A small class-conditioned image diffusion model, trained from scratch: norm groupnorm, batches of 64.
Rows from block 8, named by matrix and row number. Rows with one number belong to one attention dimension. Each number is 200 + 30 x the weight over its row's rms, rounded and kept within 0 to 999. All counts start at 0. After the name is the row's rms in percent of the matrix's.
# q: attention query (model.mid.1.attn.q.weight, 192x192), inputs 128-191
# k: attention key (model.mid.1.attn.k.weight, 192x192), inputs 128-191
q.130,094,203,223,202,207,179,191,199,223,186,250,192,218,192,175,192,201,199,224,215,196,226,233,144,206,177,203,212,171,251,178,202,176,187,219,275,196,193,188,173,194,217,232,185,204,224,213,173,184,156,176,177,184,246,217,175,228,211,195,183,178,193,232,203,151
k.130,097,189,144,158,219,217,127,203,255,194,157,195,234,259,196,197,203,200,219,177,197,194,157,212,207,173,202,260,189,170,258,235,222,203,230,242,195,185,216,192,226,104,164,185,183,185,233,199,161,199,214,162,171,172,212,236,234,221,176,186,201,292,114,201,206
q.131,103,199,199,174,204,208,232,246,206,214,206,165,217,206,195,197,152,216,202,191,215,213,201,243,158,219,191,213,195,184,194,180,240,222,188,164,263,234,212,194,189,264,208,232,184,124,203,175,195,264,191,191,203,213,222,179,230,159,184,267,237,244,226,199,192
k.131,100,168,224,185,139,212,186,190,216,218,214,189,173,222,241,167,185,169,194,224,202,207,235,136,196,165,215,205,193,201,251,197,135,215,195,211,269,169,219,154,190,224,200,213,186,210,217,208,187,272,180,188,198,201,237,105,158,171,208,192,229,146,232,186,214
q.132,112,188,244,160,277,180,159,183,189,142,220,197,163,159,200,210,189,188,131,248,214,222,206,210,211,178,187,148,200,182,226,185,184,246,216,188,237,212,207,200,175,192,167,227,219,161,245,250,168,219,220,219,250,214,248,175,251,232,188,149,174,201,193,174,239
k.132,106,190,161,261,186,212,171,232,180,203,157,194,263,172,186,154,209,229,203,162,194,173,246,182,196,246,212,199,227,212,218,224,199,182,148,190,270,131,195,196,180,175,186,240,177,253,196,129,202,233,168,151,205,189,216,233,215,254,204,214,199,162,206,199,230
q.133,117,154,189,182,186,206,209,192,212,166,131,200,195,178,231,190,180,199,187,216,153,217,185,126,193,199,180,259,196,225,190,222,179,214,225,189,228,206,249,183,206,202,206,157,178,173,204,286,219,213,182,192,229,218,217,237,200,162,226,181,179,218,232,191,196
k.133,112,138,206,150,161,239,246,204,156,214,145,183,214,198,197,198,228,212,186,218,230,229,222,219,188,223,175,248,203,156,278,185,189,248,203,180,210,232,180,221,170,221,111,166,196,174,214,193,212,237,188,248,256,221,162,196,187,256,201,152,217,193,249,217,202
q.134,102,199,165,249,197,219,202,189,232,199,258,182,252,195,158,239,201,199,176,170,167,211,241,205,176,231,177,183,124,179,176,142,217,234,145,199,229,223,219,190,222,222,188,260,198,168,209,185,184,239,244,200,219,215,167,190,183,181,169,191,188,219,217,213,167
k.134,107,242,172,169,138,214,217,214,196,209,218,196,163,192,186,221,122,172,229,206,194,197,158,198,169,196,199,184,175,205,194,217,191,166,216,184,229,226,164,187,203,178,201,210,209,193,186,219,152,202,204,205,173,166,210,130,218,200,260,251,181,198,235,240,191
q.135,105,246,176,147,145,233,234,229,192,175,235,200,180,229,153,196,214,223,211,188,229,250,224,224,184,189,163,166,190,259,214,230,167,194,219,185,174,200,243,192,158,243,201,135,192,244,190,170,227,205,151,212,187,210,232,157,225,209,214,189,213,215,178,219,206
k.135,112,179,188,141,179,204,154,154,195,191,193,169,195,216,186,174,243,166,147,210,168,144,165,178,193,215,187,142,143,238,180,204,206,232,224,212,206,207,184,209,214,248,140,145,205,238,186,217,248,246,222,195,274,201,205,199,230,222,198,198,242,226,249,229,232
q.136,094,209,224,205,195,223,155,195,199,201,247,275,192,201,180,199,127,208,183,207,228,218,222,241,225,192,238,243,268,180,184,196,154,214,183,232,201,193,190,218,215,182,253,236,217,214,191,175,238,161,185,175,158,200,193,225,226,169,244,176,205,203,199,151,204
k.136,094,167,199,172,195,150,266,152,246,162,162,213,170,159,220,176,161,199,188,173,216,166,260,212,178,219,206,165,212,204,188,178,216,264,224,233,229,181,191,162,223,236,209,179,191,211,228,213,182,219,187,202,196,244,236,206,149,187,250,252,126,195,167,218,201
q.137,097,181,247,210,237,172,121,185,199,242,253,185,226,212,188,201,172,158,201,215,223,217,220,252,203,182,247,227,255,167,217,179,184,176,181,164,211,189,226,177,214,174,201,182,224,201,181,165,231,197,254,157,220,193,133,163,206,202,160,193,192,220,259,175,210
k.137,099,241,217,187,204,237,232,206,179,233,200,189,146,194,214,180,204,173,162,153,252,206,186,166,183,203,183,205,241,263,247,229,183,184,183,180,185,169,165,198,210,165,235,172,221,233,147,242,210,261,195,171,165,205,219,184,192,215,232,203,151,164,191,191,202
q.138,108,175,181,141,214,200,269,172,186,137,245,156,160,212,226,182,263,210,138,217,204,206,205,228,199,187,178,189,221,217,165,239,189,183,234,178,219,142,221,194,147,167,232,174,146,169,220,231,178,151,210,199,229,217,198,184,196,206,189,208,178,269,155,208,170
k.138,110,139,192,228,212,220,131,199,187,200,143,191,183,168,167,177,261,257,170,196,173,202,209,201,182,197,166,204,201,186,248,235,163,200,234,195,180,241,187,241,186,197,228,196,191,212,214,191,266,219,199,179,225,182,255,205,186,224,148,179,185,186,242,198,190
q.139,108,235,161,218,182,182,176,196,192,258,226,220,206,175,149,239,191,209,210,192,148,213,187,217,216,204,292,218,233,209,211,201,175,217,213,225,220,154,211,193,198,184,240,223,198,225,231,169,179,190,177,174,192,185,263,201,249,189,185,163,193,194,200,189,211
k.139,110,217,150,209,236,156,216,196,183,190,178,214,201,217,218,237,207,230,197,171,184,211,243,218,174,240,252,240,232,215,202,221,229,191,175,182,175,192,169,196,200,162,242,221,179,195,187,189,183,209,176,199,217,224,165,211,121,157,206,197,248,242,149,183,249
q.140,091,226,201,203,203,206,220,180,205,230,195,157,193,156,273,201,264,140,206,195,164,187,186,156,254,191,158,165,234,205,191,161,215,178,159,219,206,261,173,216,202,233,249,138,294,173,178,213,215,287,149,200,163,226,172,199,215,201,253,208,142,163,194,210,214
k.140,102,257,190,208,177,187,160,154,182,244,192,204,192,220,181,252,181,201,232,211,195,188,204,143,209,167,188,185,228,170,178,262,228,196,209,233,219,206,168,212,201,194,154,214,188,171,225,257,224,194,175,182,227,167,158,219,261,162,235,187,205,194,174,207,227
q.141,108,179,232,214,184,198,186,284,231,199,209,242,257,220,226,233,175,221,258,189,212,194,272,210,213,200,205,218,232,182,220,193,207,233,157,208,186,195,213,249,224,208,141,241,219,194,207,220,227,247,208,122,185,195,165,193,209,170,144,239,222,213,208,192,240
k.141,108,241,177,143,167,178,234,233,173,131,258,204,194,226,153,225,202,192,185,175,150,220,240,136,255,210,174,191,166,164,185,227,186,227,188,230,180,226,213,159,195,244,199,205,193,200,228,224,171,217,203,254,169,199,233,250,196,198,230,251,244,171,230,164,186
q.142,104,202,226,251,178,204,175,267,195,234,239,241,209,245,178,200,196,213,253,199,228,190,207,156,179,259,184,215,216,140,188,155,204,253,206,190,190,172,239,203,217,210,197,206,194,192,166,216,123,271,170,183,214,207,231,207,199,211,193,244,210,183,261,200,181
k.142,105,206,264,147,200,196,200,180,217,204,214,244,168,242,166,194,166,180,175,185,207,184,226,153,218,133,206,148,197,188,205,186,218,221,141,141,197,191,153,155,211,166,216,198,201,164,206,246,171,196,239,234,205,164,188,139,174,211,211,244,201,159,216,194,200
q.143,101,185,126,254,154,203,248,209,219,175,157,190,210,216,203,177,216,236,178,216,227,205,188,179,235,219,179,211,167,213,203,144,195,226,220,211,220,181,142,209,196,145,212,178,255,151,177,164,226,273,208,194,182,220,149,231,124,217,184,231,203,190,232,248,194
k.143,101,170,188,191,212,184,159,166,208,273,235,273,164,179,188,272,132,165,233,228,156,230,190,171,162,232,188,251,174,199,183,257,199,147,173,189,226,233,236,202,211,191,209,162,206,181,241,230,181,202,201,192,218,166,197,201,203,164,248,164,196,264,261,171,148
q.144,113,205,204,230,212,205,164,236,150,154,192,153,150,193,205,180,184,190,196,208,195,186,237,234,178,218,203,167,213,224,198,181,224,197,191,224,172,157,199,206,188,236,232,216,188,192,205,188,237,277,236,235,203,192,156,227,143,169,234,162,247,212,177,229,185
k.144,114,176,149,236,168,184,218,220,143,206,150,236,185,239,143,134,180,185,138,244,209,223,219,238,192,207,165,216,236,161,183,203,192,234,188,185,197,181,199,228,191,202,188,240,163,255,226,239,255,187,256,190,227,205,211,193,202,219,185,230,217,161,265,185,194
q.145,087,196,183,191,266,215,155,236,210,157,195,236,194,228,128,314,166,218,218,195,236,179,203,230,252,176,199,182,206,149,181,155,163,189,159,228,210,217,162,228,174,204,193,173,248,157,217,162,225,220,204,197,170,226,147,206,213,167,194,169,193,178,169,197,204
k.145,093,213,195,220,181,145,224,218,212,175,157,179,203,245,235,214,171,228,178,227,143,239,187,208,300,258,169,195,164,178,142,141,212,213,200,211,230,172,188,220,182,181,169,216,161,236,194,185,186,178,174,199,191,213,279,165,204,198,238,205,172,152,167,138,192
q.146,099,209,154,232,198,227,153,208,193,266,147,175,171,178,252,210,213,228,203,188,226,168,190,273,188,203,174,211,187,183,229,225,199,214,222,202,204,184,170,192,206,217,137,234,176,184,224,173,207,180,218,204,220,201,170,182,233,187,182,203,187,170,182,205,234
k.146,099,164,183,185,221,159,183,177,236,150,245,216,196,169,224,157,160,178,239,195,129,207,221,207,213,207,198,223,213,275,199,160,131,209,207,203,209,235,236,134,194,210,230,237,158,195,198,162,142,182,187,253,156,203,185,152,157,214,205,177,213,202,246,247,186
q.147,100,205,177,262,195,169,288,208,201,235,221,251,224,174,168,217,203,164,179,162,224,193,196,208,187,114,202,174,172,188,185,228,159,225,168,210,199,186,171,213,225,214,213,217,265,194,176,187,220,180,174,244,159,177,231,199,242,220,214,170,161,220,157,193,153
k.147,099,199,201,208,203,203,175,145,263,229,206,175,168,198,209,228,188,262,209,238,166,212,212,200,150,184,225,219,183,189,196,207,118,199,223,211,161,213,222,195,178,225,225,178,237,163,252,252,169,191,215,255,171,216,176,258,132,184,237,274,195,124,175,167,183
q.148,107,199,204,186,195,144,173,191,167,133,250,174,203,206,218,172,219,183,219,177,180,175,215,216,212,159,200,177,207,226,179,194,201,241,226,163,227,227,233,235,200,174,193,192,167,196,204,255,162,223,189,195,206,155,179,232,180,203,200,237,225,220,168,208,147
k.148,115,200,174,201,176,188,238,190,134,111,233,194,189,224,172,150,235,248,181,196,194,157,204,221,176,176,203,220,206,207,195,208,229,207,224,184,232,190,190,213,156,242,226,208,162,179,226,200,210,170,205,161,215,235,212,218,173,218,148,188,168,183,194,253,192
q.149,099,193,237,195,145,224,248,207,173,156,201,218,239,230,207,180,224,238,157,197,224,202,185,204,217,257,217,224,203,189,136,197,226,178,176,174,181,221,170,197,155,169,196,236,242,146,248,163,150,249,213,251,175,212,145,249,134,202,166,168,210,202,199,216,172
k.149,099,192,219,214,199,206,214,205,202,209,191,159,225,179,183,232,179,201,165,216,134,246,272,246,216,137,206,211,143,216,162,215,209,193,187,198,171,226,206,222,197,193,242,200,159,222,184,204,206,159,170,177,186,213,234,151,212,236,218,215,159,141,247,237,195
q.150,105,197,167,207,184,252,242,217,172,146,200,191,171,197,231,193,235,192,219,182,233,178,147,193,156,198,153,204,163,163,181,245,185,165,254,163,174,218,194,200,224,183,197,138,197,263,126,219,204,246,163,175,196,204,159,220,101,162,173,210,231,197,180,218,162
k.150,101,172,243,194,219,214,197,240,214,222,271,251,162,202,166,251,154,184,163,205,195,200,172,195,177,226,167,232,171,192,147,244,216,204,192,177,157,213,143,192,234,222,183,171,219,133,165,206,200,177,184,225,257,144,225,184,289,182,171,227,192,218,231,182,184
q.151,106,147,213,227,186,211,236,224,203,272,159,258,177,211,206,248,203,162,157,143,162,192,204,191,220,208,166,145,193,208,187,212,160,258,149,239,161,204,202,236,145,197,215,167,171,216,229,233,221,267,218,167,210,216,228,221,191,213,239,231,226,226,224,217,138
k.151,114,218,162,189,189,216,184,220,205,316,190,220,175,216,175,198,218,216,208,232,177,176,215,255,188,189,205,171,192,199,182,207,172,170,228,189,208,257,201,213,143,259,158,205,244,208,227,221,232,207,251,241,202,230,152,227,245,200,258,203,220,236,197,209,189
q.152,099,238,237,185,268,207,174,152,219,222,223,248,231,162,167,213,249,198,194,186,220,178,223,222,176,135,228,226,199,147,240,202,190,193,181,197,170,138,176,218,207,171,212,195,177,231,199,121,196,152,199,164,213,194,185,174,179,173,202,212,203,243,187,242,231
k.152,105,189,171,140,172,193,217,175,222,211,161,152,184,162,227,216,239,154,227,181,178,227,165,212,192,245,206,203,190,221,178,184,168,270,242,251,209,202,236,212,264,185,277,220,202,247,149,208,203,243,230,243,142,231,205,190,157,161,216,202,187,209,229,213,202
q.153,107,209,242,204,174,224,225,237,119,224,158,211,202,228,226,201,280,191,232,211,182,197,203,187,190,160,178,177,174,119,166,225,221,227,180,251,184,186,214,233,164,245,177,200,199,218,221,191,148,244,163,205,192,205,220,201,148,178,176,155,268,228,181,178,240
k.153,112,213,179,173,214,162,131,205,217,201,140,234,156,212,202,205,234,201,201,222,185,158,241,217,168,178,174,204,197,198,183,267,141,251,189,235,187,255,193,199,223,205,174,262,203,206,206,191,130,192,162,210,213,201,188,169,254,163,197,158,182,121,251,148,219
q.154,099,182,163,206,185,184,202,141,153,158,230,224,227,209,191,107,228,186,200,223,197,195,160,180,215,184,200,207,157,167,146,207,204,224,201,194,210,178,196,209,178,180,153,250,145,171,241,157,226,243,208,200,248,212,183,164,204,144,153,252,204,223,234,221,198
k.154,100,154,205,195,153,222,186,218,247,143,223,225,153,235,186,208,209,209,258,192,153,175,152,213,137,181,185,224,169,173,226,194,187,172,185,189,199,236,261,175,233,187,230,175,171,257,193,225,192,194,219,225,154,232,226,201,95,231,193,164,185,237,267,218,186
q.155,105,224,160,189,217,246,179,170,118,190,260,208,208,197,241,156,205,227,235,187,191,228,230,196,174,202,187,236,272,188,186,254,270,174,172,223,181,229,271,169,187,231,198,218,180,216,184,213,160,142,182,161,173,210,220,150,280,179,188,229,201,250,192,135,186
k.155,104,173,222,173,164,220,218,196,195,194,236,213,215,190,187,162,212,207,204,182,216,156,197,189,251,98,204,216,200,202,224,203,174,238,209,246,210,167,151,154,215,290,152,171,176,266,177,175,225,267,194,191,182,243,182,241,206,262,164,184,248,136,152,228,242
q.156,111,231,216,203,187,188,212,167,230,172,209,202,203,160,209,207,226,210,210,186,190,218,221,177,185,203,226,146,219,145,193,162,211,208,198,160,211,176,211,190,220,241,213,232,212,170,240,209,177,176,159,213,156,216,137,179,169,190,185,262,237,185,164,197,183
k.156,114,204,254,208,255,219,131,225,173,205,199,167,176,221,227,232,179,203,211,171,176,190,230,254,186,194,197,169,188,151,193,231,224,194,165,233,191,214,161,242,235,159,172,228,160,196,207,195,175,177,165,185,214,168,230,195,256,184,171,204,162,159,183,216,198
q.157,099,191,195,142,198,175,175,205,215,268,178,226,170,194,239,196,165,198,241,168,214,187,203,189,247,158,194,216,206,269,244,216,169,180,192,220,208,239,169,244,228,234,223,182,203,222,166,212,188,192,167,235,191,214,181,190,210,229,185,217,193,193,176,199,179
k.157,110,188,149,220,179,225,195,212,149,189,217,186,172,168,209,233,236,217,219,207,223,196,170,200,186,221,190,190,255,198,241,174,211,181,203,177,185,204,189,214,167,198,154,196,182,181,225,232,183,210,199,210,201,217,150,258,213,225,189,221,192,231,163,246,181
q.158,092,180,184,207,187,177,224,200,203,229,190,210,202,159,164,213,278,184,173,210,232,219,190,200,213,136,213,227,177,137,186,220,203,195,221,221,217,247,213,218,179,176,216,190,217,161,144,218,201,242,156,184,247,234,266,157,113,203,246,179,202,219,199,244,229
k.158,095,178,209,142,230,223,217,170,268,160,188,183,200,263,210,162,207,200,177,236,217,272,216,199,170,184,159,188,185,148,235,215,155,235,211,201,185,175,195,197,178,229,201,221,184,175,210,200,207,171,251,233,199,189,178,140,181,209,248,242,124,205,175,197,165
q.159,108,228,185,172,160,242,246,225,183,187,155,252,198,179,176,247,167,177,199,191,175,155,141,148,208,154,160,257,195,154,177,233,142,194,214,213,198,211,155,169,197,164,231,218,250,255,184,206,168,243,173,181,182,264,165,216,224,198,218,201,235,179,184,237,165
k.159,104,197,249,179,175,222,151,236,221,278,205,208,189,201,190,237,160,223,202,223,253,238,155,192,229,209,209,158,150,177,201,192,220,197,200,174,190,207,193,201,195,218,216,197,224,145,196,154,184,144,202,184,155,212,196,192,283,166,206,303,254,198,159,275,150
q.160,128,212,203,163,206,178,207,214,159,263,155,173,185,173,176,236,244,185,179,214,169,215,193,215,217,210,160,189,151,204,231,208,194,211,177,198,214,182,246,247,180,244,168,185,185,133,177,169,234,186,216,227,203,194,198,236,145,199,246,167,240,214,203,262,215
k.160,119,187,122,186,199,211,182,218,199,217,135,266,212,184,228,207,194,187,191,172,234,178,168,245,163,142,223,173,197,214,216,202,254,157,190,146,190,164,193,162,155,211,205,184,157,190,215,184,207,245,180,222,209,235,208,215,230,169,275,161,207,158,198,214,162
q.161,129,144,170,206,220,200,219,242,201,213,171,222,128,214,156,221,222,178,183,201,212,186,216,151,228,144,178,171,247,211,165,206,153,240,206,255,225,247,250,173,209,239,233,139,244,237,181,240,186,187,195,158,226,205,226,174,195,210,192,217,192,197,185,232,242
k.161,119,288,231,174,200,245,221,235,202,231,188,211,197,200,255,187,203,253,189,197,184,230,199,222,167,204,219,154,187,183,185,204,203,151,204,203,207,171,157,196,166,242,183,208,222,228,167,214,174,220,199,208,211,140,218,153,191,189,158,171,196,222,253,186,170
q.162,110,187,208,227,168,221,175,205,216,161,207,189,189,232,248,186,211,245,230,162,188,256,189,133,159,221,189,256,198,185,187,209,206,213,162,251,188,158,200,199,175,200,225,235,179,260,180,157,152,188,149,210,242,255,231,166,195,186,187,175,253,200,175,217,219
k.162,107,170,213,199,231,176,200,246,232,205,229,173,221,242,171,237,198,221,148,133,183,198,230,177,214,186,168,256,182,194,259,167,243,239,242,209,216,260,198,172,252,170,200,147,139,225,208,195,197,191,199,198,184,254,173,186,204,171,149,244,176,173,237,119,215
q.163,103,181,174,194,223,228,181,237,125,198,178,208,213,176,163,153,222,219,218,191,190,199,187,169,173,236,225,154,198,159,158,187,247,183,188,237,191,172,175,192,177,160,218,188,264,199,196,229,264,242,258,159,217,197,219,220,183,145,188,211,172,137,240,168,150
k.163,099,190,197,236,178,159,169,219,190,204,203,178,175,221,187,177,144,212,206,240,217,261,227,160,226,183,200,184,215,217,171,229,212,242,186,249,106,205,177,185,208,230,177,209,186,169,240,232,198,194,240,221,265,183,205,216,173,207,192,264,211,157,166,226,145
q.164,111,201,163,199,205,178,225,189,212,237,255,201,231,183,208,154,164,168,226,201,221,166,251,172,208,175,244,178,210,158,250,187,233,245,181,183,187,231,208,206,215,181,219,205,215,167,187,200,159,189,218,144,156,215,194,189,183,227,283,216,183,177,206,128,227
k.164,104,157,198,199,178,190,200,194,271,170,174,171,211,187,206,166,205,216,224,136,201,190,254,204,207,175,196,203,178,194,227,189,216,206,258,225,206,214,176,225,119,175,201,206,176,191,220,150,185,245,166,207,173,193,147,201,249,187,175,236,204,220,160,208,239
q.165,110,196,149,248,220,139,193,245,180,155,247,191,206,182,211,209,183,177,241,193,179,198,209,190,118,245,178,176,242,178,165,223,206,153,235,237,221,162,182,168,250,193,143,200,206,175,220,209,207,254,249,251,201,177,133,189,237,211,208,220,174,194,217,183,191
k.165,108,202,151,166,236,188,193,222,208,200,179,202,172,160,148,158,277,183,208,175,228,224,168,215,179,167,217,248,258,215,208,195,182,211,188,218,214,177,204,191,224,199,196,206,237,195,188,235,185,192,251,221,170,234,217,227,152,169,196,204,220,166,180,202,233
q.166,112,160,237,177,185,204,224,183,197,172,231,166,169,194,152,219,165,224,232,220,237,176,185,270,185,187,162,187,205,241,166,253,179,211,165,184,184,255,219,210,244,268,184,165,201,220,139,216,244,184,200,159,247,213,204,193,252,220,172,183,210,170,266,162,198
k.166,110,164,169,199,178,192,234,270,246,237,197,172,190,234,217,170,142,278,204,195,166,204,178,229,192,208,198,178,163,212,215,164,183,182,223,195,134,188,212,221,164,270,187,208,151,169,206,200,223,185,236,151,205,156,229,218,208,218,189,224,193,228,160,195,214
q.167,099,228,168,213,211,179,208,265,224,156,249,199,185,237,145,192,201,241,223,206,177,151,140,214,209,193,198,174,176,188,204,235,209,182,150,190,184,182,142,169,173,203,225,205,226,156,219,224,182,243,238,223,189,224,145,155,184,226,202,147,182,201,149,198,263
k.167,100,211,176,236,222,169,276,218,262,211,179,158,204,199,193,129,188,132,176,162,208,216,191,171,239,159,225,171,213,166,190,188,199,244,223,196,191,171,235,133,179,181,212,210,170,229,213,210,180,185,221,119,195,187,213,169,194,216,155,195,208,159,172,211,213
q.168,103,223,204,181,197,196,177,219,187,214,203,238,280,216,162,165,173,210,238,239,233,191,135,238,181,231,193,219,197,179,205,199,164,226,200,250,176,219,232,180,208,215,223,194,229,182,213,219,198,179,168,190,190,149,194,219,184,236,243,198,223,251,219,192,262
k.168,111,203,185,232,193,265,217,238,214,194,204,173,188,178,220,194,216,173,214,170,206,192,240,166,223,189,278,212,179,159,224,212,212,176,198,216,164,242,256,230,232,247,205,194,173,185,216,181,233,269,210,162,198,168,237,210,161,155,151,209,189,264,153,176,185
q.169,123,191,142,183,234,170,166,193,175,121,189,181,273,186,212,206,183,237,172,155,238,192,187,228,187,180,231,195,219,192,225,209,184,195,165,175,176,221,189,233,179,186,180,248,248,177,201,218,231,206,220,241,172,221,218,173,211,223,231,198,201,206,234,214,192
k.169,114,158,155,191,248,160,222,193,214,195,193,196,232,251,200,211,242,155,251,230,200,172,270,216,184,160,174,210,234,239,215,158,244,248,200,219,195,163,162,202,168,187,235,198,168,166,225,230,194,173,190,210,211,226,171,157,209,209,195,258,178,167,167,220,213
q.170,112,222,219,176,231,201,188,162,160,127,190,263,237,227,191,202,225,216,171,156,225,186,222,215,216,178,188,163,155,154,222,214,182,219,205,153,191,209,249,181,205,199,223,193,228,227,180,198,228,206,195,226,193,177,218,205,232,248,177,125,173,195,210,222,207
k.170,101,174,270,156,181,279,253,238,185,112,200,184,184,214,162,179,227,151,206,215,236,181,233,151,244,194,194,221,230,182,145,180,205,186,199,217,192,208,201,223,209,194,227,199,195,213,153,227,169,174,159,158,244,177,184,211,153,258,205,228,175,236,171,212,244
q.171,097,255,162,184,135,243,181,155,264,245,196,211,180,215,231,216,205,211,214,264,205,188,181,217,225,171,229,229,165,217,198,229,186,206,180,231,126,214,175,186,209,165,199,205,172,214,203,211,200,199,142,220,180,215,179,168,172,197,215,169,220,262,160,228,144
k.171,086,194,203,235,217,223,195,198,206,229,199,162,203,159,192,206,180,212,197,217,204,219,164,234,194,217,180,180,180,190,225,108,186,244,207,182,213,172,203,199,225,251,267,193,197,186,192,229,202,131,262,226,262,232,208,171,208,188,191,170,220,195,202,142,183
q.172,103,225,215,176,163,200,173,219,174,195,159,175,145,229,218,186,167,213,165,221,177,177,172,225,212,224,146,164,163,212,180,206,139,259,223,156,183,227,213,186,192,217,200,229,185,224,194,192,196,180,203,187,174,213,130,216,237,219,252,177,222,204,195,239,245
k.172,092,244,169,197,191,270,225,252,202,246,225,195,164,170,220,130,177,159,238,196,232,176,113,198,199,227,210,159,254,201,222,171,187,193,163,203,246,207,262,183,195,255,269,219,235,223,186,212,190,252,164,145,170,175,216,212,169,188,244,205,257,213,220,194,144
q.173,091,194,207,167,169,183,271,203,216,140,182,179,173,183,175,254,228,166,161,161,207,185,223,210,198,228,153,163,201,153,214,211,177,179,212,193,226,208,259,208,191,245,139,197,175,195,203,243,227,236,194,223,234,167,184,201,217,198,221,226,252,222,223,206,220
k.173,097,198,220,178,193,197,243,235,149,238,237,177,203,161,174,188,176,232,172,175,199,217,191,221,165,232,202,270,207,246,198,213,221,158,262,151,180,212,216,217,216,176,193,176,194,195,215,236,240,173,170,166,207,212,212,188,186,180,192,172,171,249,234,131,190
q.174,107,230,217,202,192,201,220,246,194,198,232,200,208,208,204,142,220,224,212,256,242,207,179,229,178,244,264,167,210,177,155,226,185,186,180,197,184,196,182,207,159,139,208,161,154,148,186,180,211,210,186,237,228,166,201,209,204,241,227,235,224,272,168,168,160
k.174,109,147,204,236,169,167,167,230,161,156,169,263,244,233,201,177,185,165,163,190,180,191,272,189,225,205,219,170,217,158,216,274,258,173,197,223,154,171,206,187,267,186,175,217,197,219,227,177,219,169,211,217,166,183,202,224,214,179,224,182,205,174,179,195,173
q.175,113,226,193,199,238,174,181,215,156,239,251,240,165,164,180,219,240,175,218,199,179,184,208,187,210,195,199,238,243,184,218,175,179,250,199,231,226,132,207,177,213,188,225,160,209,177,194,159,159,222,191,182,197,230,214,227,191,194,244,190,220,178,228,248,219
k.175,116,190,235,149,199,216,204,174,214,169,165,210,176,231,191,199,245,195,153,231,213,214,177,186,183,164,203,216,205,225,200,215,220,228,167,183,227,205,208,144,162,197,192,262,198,152,213,207,209,233,201,259,147,223,223,185,170,222,222,234,200,122,186,188,164
q.176,120,200,181,225,207,158,151,195,220,202,211,163,213,200,161,216,212,219,264,287,186,105,184,211,232,200,252,208,229,194,232,199,197,217,171,186,232,195,169,253,200,198,191,181,225,254,143,256,184,166,199,155,208,204,277,195,182,180,218,183,207,176,240,186,151
k.176,121,208,175,238,187,201,163,181,223,221,172,220,239,208,200,200,196,308,249,230,204,213,233,206,214,182,254,254,190,219,237,246,209,182,187,242,189,177,225,195,170,256,188,167,221,268,210,160,209,202,189,201,191,190,188,205,187,186,210,189,223,199,182,195,189
q.177,099,164,167,228,202,192,233,164,202,206,143,240,141,138,240,255,202,179,148,201,166,233,208,226,238,254,182,198,184,224,235,179,159,249,212,166,175,211,201,204,275,142,216,206,212,200,248,227,210,219,192,192,239,209,212,232,211,189,242,198,154,204,205,255,197
k.177,101,173,188,116,218,281,218,207,165,157,204,197,207,166,194,275,161,209,227,162,210,185,207,193,224,189,203,235,126,199,187,166,148,163,195,175,215,216,180,225,165,168,217,187,261,203,179,210,236,206,236,216,247,178,147,239,141,231,236,239,179,166,231,187,220
q.178,116,214,196,221,162,204,264,184,254,163,232,181,206,223,230,159,207,205,246,215,168,214,238,151,184,207,200,250,234,194,276,200,129,158,238,167,182,199,166,221,198,227,239,240,202,216,221,194,193,198,229,174,218,102,119,184,150,225,186,192,212,230,177,176,177
k.178,114,251,192,218,212,152,213,243,174,199,231,222,229,174,197,140,174,192,180,216,207,245,220,183,222,213,189,177,223,161,201,209,157,165,204,273,179,242,147,206,250,190,202,191,166,176,212,213,177,152,183,195,214,186,211,167,233,179,172,184,208,248,236,187,249
q.179,106,128,223,162,194,124,237,208,221,208,200,212,170,188,201,188,226,180,247,225,168,115,198,155,237,175,189,182,206,190,173,175,138,216,244,182,182,199,230,208,195,218,227,238,189,171,191,254,161,209,220,223,127,203,207,173,184,204,209,275,161,188,205,194,255
k.179,105,168,223,202,224,198,194,230,225,221,218,182,180,200,207,165,125,211,206,120,204,197,208,179,191,180,180,164,219,191,248,228,232,161,276,194,216,163,166,226,173,173,214,206,191,198,265,216,218,204,211,193,198,167,192,244,223,150,177,193,190,215,193,221,211
q.180,116,207,239,167,202,187,179,191,149,215,191,177,184,179,184,192,225,154,217,205,239,207,238,184,166,211,116,173,207,172,194,228,223,209,225,197,182,195,217,230,221,225,183,219,157,182,223,199,234,190,171,232,191,129,151,162,181,238,266,184,264,235,166,216,259
k.180,108,191,207,174,200,229,208,221,181,242,187,229,200,150,168,221,195,210,180,215,189,236,156,205,208,205,211,170,188,192,186,162,209,179,213,141,173,242,192,195,204,180,246,218,115,167,155,197,183,195,157,217,217,194,225,183,204,137,237,180,182,276,195,204,190
q.181,120,197,230,155,166,163,200,225,251,183,242,219,180,191,221,179,246,149,196,208,168,194,143,232,227,170,162,210,167,205,186,238,198,172,209,189,198,166,175,167,242,228,213,235,187,210,183,241,260,217,227,149,220,184,162,227,186,213,174,189,176,201,208,175,227
k.181,111,251,190,238,165,169,175,208,201,217,222,234,187,176,208,240,204,202,236,173,230,215,168,179,195,169,201,182,229,198,218,253,119,160,215,213,167,216,227,184,240,232,165,215,151,170,165,162,234,208,191,184,196,183,223,205,211,204,178,232,148,223,193,147,218